From a checkpoint of a small image VAE: 3.1M parameters, decoder norm layernorm.
Rows from block 3 of the encoder, named by matrix and row number. Each number is 128 + 24 x the weight over the matrix's rms, rounded and kept within 0 to 255. All counts start at 0.
# fc1: squeeze-excite reduce (encoder.blocks.3.se.fc1.weight, 10x80), inputs 0-79
fc1.0 [148 159 164 177 137 132 150  83 153 138  89  97 132 172 148 131 120 126  76 117 141  75 121 142 141 107 131 148 130 109 113  93  74  95  75 132 134 137 123 134 126 131 120 133 132 118 158 143 138 122 116 113  75  81 146 121 122 122 148 153 122 174 156 121 127  95 121 161 123 138 127 160 155 177 165 140  85 138 103 174]
fc1.1 [126 136 125  91 167  69 103 106 143 128  72 102 154 117 150 166  99 116 172 103 180 147  71 148  75  79 203 185 121 142 118 111 116 106 134 134  92 139 118 140  60 171 112 161 116 146 151 142 163  96 156 158 124 117 159 128 108 150 138 147 125  81 134 131 131 157 139 116 142 125 161 125 137 147 151 143 132 141 154 100]
fc1.2 [128 130 125 134 128 122 129 128 120 123 124 129 129 124 142 123 132 119 127 125 131 131 119 134 142 121 125 130 132 118 132 122 123 121 132 127 133 124 124 123 128 132 127 135 127 138 123 124 128 126 129 134 132 134 132 129 123 131 122 128 128 130 119 126 131 122 128 134 130 132 129 125 121 127 134 119 135 119 131 126]
fc1.3 [121 131 147 136 129 145 105 134 130 130 135 122 124 148 143 133 167 112  72 112 124  96 122 145 155 123 167 176 112 132 141 130  99 133 123 137 159 168 122 154 133 134 112 119 138 107 163 129 149 125 117 118 143 131 163  83 102 159 144 134 122 156 124 133 135 114 149 116 134 167 157 171 137 122 134 136 137 155 106 157]
fc1.4 [ 68 162 143  87  72 136  93 141 151 127  81 110 152 104 193 111 128 125 124 126 143 137 109 115 111 141 142  84 127 134 109  94  98 138 143 152 155 140 119 141 109 172 159 116 137 168 111 177 122 151 133 140 164 150 130  80 114 123 167 109  78 122 114  96 137 119 134 114 123 148 170  50  74 135 130 153 140 142 110 210]
fc1.5 [107 131 116 172 108 131 147 168 123 133 114 125 137  73 147 101 117  87 205 165 154 195 148 123 121 156 139  73 138 131 131 168 198 161 148 132  96 123 111 155 145 105 111 117 110 143 123 111 111 124 102 113 138 133 113 132 132 162 116 154 136 107 127 124 130 106 126 140 101  94 131 114 154 122 135 140 135 123 139  89]
fc1.6 [163 131  82  56 144 171 135  86 110  87  89 133 135 152 106 132 166 139  81  92 103 133 109 150  96 143 120 210 156 121 129 130 102  74 157 131 136 116 122 108 148 128 152 182 131 126 156 149 126 170 175 154 119 173 121 158 112 127 140 143 101 163 118 191 122 131  93 119 165 161  77  82 110 126 116 154  85 105 116 137]
fc1.7 [140 122 102 116 123 173  98 128 144 145 118 119 135 118 139 101 148 163 107 121 111 118 129 123 118 129 111 149 153 117 112 151 101 135 126  96 120 135 101 130 140 138 164 142 137 125 132 130 138 132 121 123 127 118 107 115 146 108 119 141 128 207  92 135 137 131  97 139 123 145 131 124 111 148 125 118 130  97 103 128]
fc1.8 [111 153  98 113 126 116  94 178 111 164 120 132 145 122 101 125 124 164 162 134 107 140 130 115 137 136 109 118 148 119 140 137 195 156 120  92 105 114 135  96 142 127 150 107 158 115 146 128 138 128 105 152 115 128 152 122 174 121  97 154 138 119 127 157 122 155 150 115 156  99 139  91 166  94 124 123 161 107 143  82]
fc1.9 [ 97 149 173 109 108 169 125 111 152 101 162 140 117 171 112 141 120 141 134 145 146 104 135 135 109 121  91  67 154 109 167 118 123 109 144 178 150 128 156  91 118 142 162 123 154 144  95 115 106 127 145 132 109 126 110 178 146  57 165  74 145 157 113 114 116 164 143 128 110 118 112 124 109 133  97 119 121 139 131 166]